A small multi-label image tagger, trained from scratch: patch size [2, 2], widths [80, 160, 320].
Rows from block 2 of a small multi-label image tagger, named by matrix and row number. Rows with one number belong to one neuron. Each number is 200 + 20 x the weight over its row's rms, rounded and kept within 0 to 999. All counts start at 0.
Before each neuron's rows are labels from the 100 images, of 14848, where the neuron reaches its highest value: "lies over" is the class under the peak. Only what is clearly more common there than usual is listed. The data: close-ups of made-up surfaces with and without defects.
# fc1: MLP up (model.blocks.2.mlp.fc1.weight, 240x80), inputs 0-79
# fc2: MLP down (model.blocks.2.mlp.fc2.weight, 80x240, transposed), outputs 0-79

lies over: dent
fc1.235,180,203,209,183,209,195,194,211,221,158,184,211,220,195,191,225,202,198,158,202,208,206,217,198,172,223,178,161,194,185,220,202,187,215,229,219,235,181,176,212,230,197,207,212,181,196,185,183,236,199,187,174,207,176,222,162,197,182,186,215,209,196,213,171,199,172,214,210,229,210,147,255,215,182,204,188,201,208,202,203
fc2.235,207,202,212,173,208,213,170,213,209,202,213,167,192,197,200,192,203,219,204,196,211,190,193,187,164,159,225,208,234,152,183,228,165,201,187,200,196,191,184,209,195,187,194,158,173,184,203,192,246,211,208,190,206,196,193,252,203,192,197,200,210,203,200,230,216,168,218,215,197,185,216,210,207,227,211,172,166,150,210,187

lies over: stain
fc1.92,229,199,169,190,224,199,191,199,221,154,224,168,192,180,205,184,217,198,218,188,226,233,195,201,197,216,203,222,209,237,203,200,207,179,233,179,190,174,191,201,168,220,222,227,175,170,186,184,170,213,199,181,190,203,166,240,162,190,199,184,221,194,202,206,215,224,216,216,193,213,204,188,216,247,202,210,195,168,210,181
fc2.92,203,187,202,205,238,179,208,235,220,185,211,166,181,179,193,188,198,181,229,186,212,201,154,204,213,175,215,209,189,172,179,201,192,192,190,194,231,197,252,228,225,204,171,197,199,207,239,212,164,213,223,209,183,194,214,199,182,204,189,185,184,192,233,246,188,191,182,170,223,183,188,170,186,177,185,175,201,199,192,199

lies over: stain
fc1.99,205,187,182,192,223,180,210,194,192,202,199,186,195,196,183,201,203,232,187,206,279,214,205,196,187,194,205,219,217,208,197,179,193,184,196,221,188,235,138,235,186,211,194,192,195,220,195,173,218,200,196,234,197,200,212,192,127,210,212,202,168,206,198,179,204,209,218,200,201,210,199,191,185,204,209,220,197,174,222,226
fc2.99,212,203,203,203,206,194,196,180,191,243,193,182,216,182,228,186,179,190,260,221,255,241,182,207,226,204,204,214,212,205,233,211,208,211,199,186,224,193,196,202,234,216,209,212,209,255,220,193,239,199,186,227,167,207,196,214,207,187,186,196,221,220,212,230,210,191,169,190,223,184,214,200,192,190,198,200,218,199,213,181

lies over: stain
fc1.36,178,193,199,198,192,185,213,194,224,187,214,195,190,187,181,187,202,222,187,197,275,202,208,212,187,197,166,202,205,212,195,181,189,186,220,201,171,218,131,218,140,179,180,206,199,186,188,197,223,186,194,206,208,220,186,218,190,204,235,200,175,196,204,178,210,217,228,193,222,215,194,196,201,202,222,201,183,203,228,164
fc2.36,203,204,165,202,187,189,200,199,226,163,187,153,212,193,230,195,199,201,204,189,215,221,174,192,247,205,181,229,195,176,212,205,193,210,194,222,210,197,192,230,242,219,232,194,239,188,231,186,200,185,199,225,195,198,195,225,202,166,213,236,168,207,203,204,200,202,170,212,188,176,200,230,181,202,175,192,210,177,196,157

lies over: dent
fc1.101,217,173,216,200,205,209,211,224,191,211,224,176,193,183,227,198,219,185,192,206,188,186,207,210,204,239,223,196,228,206,199,179,191,193,180,187,211,214,145,215,217,215,202,215,188,213,180,170,207,198,217,186,196,232,195,190,194,142,181,202,202,184,251,185,226,178,200,207,161,182,208,243,202,194,170,169,189,197,228,194
fc2.101,210,215,180,200,204,193,158,195,177,175,195,175,226,176,187,220,209,192,206,176,206,169,189,173,170,207,191,203,216,164,218,197,230,239,191,204,199,228,210,209,200,195,235,175,206,202,201,190,229,189,187,202,227,207,216,202,139,207,204,225,199,215,184,227,199,205,183,239,236,212,223,173,218,179,208,180,201,210,172,219

lies over: dent
fc1.60,229,199,216,187,178,180,213,206,191,197,211,192,217,218,168,205,198,210,200,193,208,201,197,150,238,197,194,209,229,194,188,199,235,179,187,168,149,244,197,179,217,212,203,212,209,198,179,198,220,178,190,164,189,205,222,190,216,150,218,200,160,175,180,215,212,171,207,189,227,216,226,221,221,202,206,215,184,194,193,189
fc2.60,175,173,197,226,197,180,178,198,196,203,202,187,203,218,219,159,258,218,190,198,213,201,179,193,169,172,204,187,206,147,186,172,222,177,184,184,209,191,180,196,190,182,149,179,189,220,195,206,223,199,170,204,197,209,177,202,189,246,223,205,197,221,182,219,182,184,207,188,225,199,179,174,190,200,172,203,212,180,189,201

lies over: stain
fc1.93,214,194,212,189,185,214,213,192,203,217,220,181,206,202,218,225,182,205,197,184,214,182,263,178,161,179,189,219,179,209,188,205,200,225,211,206,172,203,205,199,194,178,183,224,195,225,196,170,208,183,202,199,181,185,183,197,173,184,211,205,182,187,216,211,185,212,224,217,187,189,218,201,169,165,164,238,235,247,222,159
fc2.93,204,220,183,193,197,213,185,205,190,212,194,241,204,182,203,181,217,197,207,211,157,194,210,199,213,198,165,177,214,222,197,217,197,221,194,191,226,177,227,159,206,240,203,189,193,205,211,220,195,227,243,191,193,213,227,204,215,267,213,204,175,195,186,211,244,178,180,213,210,182,202,190,189,208,190,230,192,183,161,187

lies over: hole
fc1.2,206,196,175,187,214,214,210,189,240,206,174,192,193,185,209,169,220,200,191,218,193,206,225,226,186,187,210,196,180,190,214,191,119,169,198,173,187,195,208,220,197,211,201,249,198,178,196,200,215,190,178,180,203,213,190,222,215,203,192,173,246,185,215,186,224,191,198,210,194,220,225,219,202,234,162,186,189,221,206,185
fc2.2,190,221,218,188,208,168,177,189,228,194,211,216,219,198,187,182,192,189,181,217,194,214,191,226,205,174,237,204,180,196,195,188,170,210,179,238,175,225,210,187,220,186,203,197,202,231,253,232,184,226,196,208,213,209,213,253,178,165,193,209,162,178,203,202,218,197,194,188,180,211,228,191,203,210,228,172,167,202,193,193

lies over: dent
fc1.187,189,182,180,168,218,192,231,188,232,200,196,210,201,248,191,196,202,209,159,183,214,203,176,194,230,185,209,167,157,176,183,171,189,191,193,158,201,225,211,219,170,207,211,192,231,220,191,198,204,200,194,211,218,182,205,182,210,216,214,237,244,202,202,211,208,200,201,197,174,180,229,231,207,210,226,187,186,233,182,209
fc2.187,171,201,217,196,190,193,218,214,192,178,217,180,188,202,175,181,185,184,210,165,186,175,206,177,187,178,213,232,222,193,196,210,226,162,194,240,166,209,183,209,192,208,175,207,184,201,175,226,180,184,161,168,236,184,166,190,193,167,160,224,205,197,203,216,206,213,218,190,218,198,187,227,193,181,159,205,191,197,224,201

lies over: hole
fc1.222,204,195,212,211,222,160,223,202,181,192,184,209,223,214,200,185,227,208,169,229,193,186,190,234,184,213,181,197,195,224,214,209,222,178,186,225,171,221,206,189,152,196,214,240,199,193,208,231,192,183,211,165,218,205,192,248,202,215,193,222,198,173,199,172,192,223,203,189,197,183,180,221,229,219,189,196,186,228,223,158
fc2.222,174,236,186,158,181,191,204,218,200,209,216,199,224,208,239,212,222,188,186,206,201,213,200,187,207,194,170,202,143,194,245,199,199,219,167,213,221,207,207,230,196,227,199,178,189,252,211,204,168,204,180,201,235,202,192,190,200,197,212,221,170,184,211,215,191,206,194,213,194,181,169,203,199,191,238,210,206,225,174,184

lies over: hole
fc1.172,221,183,184,195,217,217,198,228,179,238,197,185,200,196,174,188,166,202,176,190,201,199,186,199,224,167,216,176,199,218,186,201,221,187,216,250,177,236,204,192,189,224,200,195,216,202,165,191,230,179,185,174,197,192,189,258,198,190,195,213,201,199,173,154,206,211,198,206,203,211,191,183,220,224,201,229,178,214,213,158
fc2.172,208,174,174,206,206,165,174,203,216,174,209,227,223,208,180,210,190,198,217,179,196,163,179,207,225,148,233,209,166,185,195,179,190,223,205,198,204,198,194,212,212,195,213,210,230,215,235,156,192,199,205,199,204,186,222,193,206,204,196,233,198,190,211,230,178,165,222,195,164,168,199,218,213,184,169,230,193,229,197,203

lies over: bright spot; dent
fc1.227,167,216,182,178,212,202,197,223,184,190,220,205,206,188,201,189,222,186,204,189,202,186,203,231,182,193,212,165,199,192,226,212,206,197,203,179,206,225,184,227,196,173,233,140,193,230,217,187,194,172,186,223,238,194,230,200,197,218,184,188,231,226,199,172,164,183,193,225,200,225,172,231,225,173,210,189,179,175,203,208
fc2.227,219,186,211,256,203,180,184,182,210,156,214,205,180,236,221,215,203,196,200,189,219,226,174,250,168,203,199,181,240,187,201,210,236,182,223,193,213,197,216,206,202,218,186,187,204,199,166,216,197,192,223,198,199,191,190,188,198,216,193,160,187,196,198,190,152,155,195,183,187,206,217,209,212,198,181,212,175,203,223,188

lies over: stain; bright spot
fc1.107,207,201,175,189,194,190,206,193,226,193,202,208,207,197,179,170,183,216,201,196,277,200,196,191,180,204,200,204,202,223,193,193,203,185,174,206,190,217,158,214,210,213,201,185,198,194,213,172,187,234,203,233,229,210,201,201,127,192,208,184,183,199,186,168,208,199,235,192,193,222,218,198,207,220,195,210,207,151,187,220
fc2.107,210,201,193,191,207,189,200,185,191,223,168,173,223,225,235,201,178,207,229,210,233,250,199,233,237,215,201,200,210,214,224,214,199,223,175,187,219,200,199,234,229,202,204,179,206,260,211,193,202,205,201,199,179,223,219,198,215,195,163,180,209,235,179,226,211,183,178,194,227,199,220,191,222,201,196,198,205,180,182,174

lies over: bright spot
fc1.4,203,208,207,205,202,208,207,247,212,184,171,195,196,214,201,191,193,194,208,202,96,197,186,181,210,200,218,184,194,219,211,219,195,206,203,188,210,201,237,198,203,222,200,180,200,214,213,157,183,186,178,201,197,195,229,197,257,190,188,204,215,188,179,188,212,183,186,202,202,188,191,221,229,204,224,174,207,211,206,192
fc2.4,201,204,171,196,181,222,208,174,196,213,169,185,204,205,244,186,170,198,220,208,213,243,164,203,209,197,190,214,217,193,213,207,208,210,190,191,244,206,159,225,209,202,219,205,214,240,237,201,232,186,166,206,203,177,196,199,202,162,146,190,221,200,171,215,214,196,192,179,182,194,208,203,192,205,181,180,187,191,204,172

lies over: hole
fc1.206,236,202,197,183,197,193,210,166,196,183,191,184,220,219,184,201,204,158,206,213,203,208,214,210,227,186,234,192,168,192,205,209,206,187,215,222,169,258,202,167,169,235,175,235,206,188,170,194,217,202,170,174,212,192,205,211,197,200,231,203,189,207,188,164,198,178,200,204,191,200,211,238,237,235,206,208,218,209,196,185
fc2.206,184,222,211,223,189,204,186,211,201,172,226,175,160,228,201,168,222,161,197,207,195,210,189,208,187,202,222,216,206,195,195,177,182,214,211,198,223,184,219,210,195,183,190,213,218,221,248,208,195,189,186,210,196,208,225,222,196,190,201,197,200,170,163,219,170,164,192,140,166,190,173,204,230,185,202,215,218,230,219,206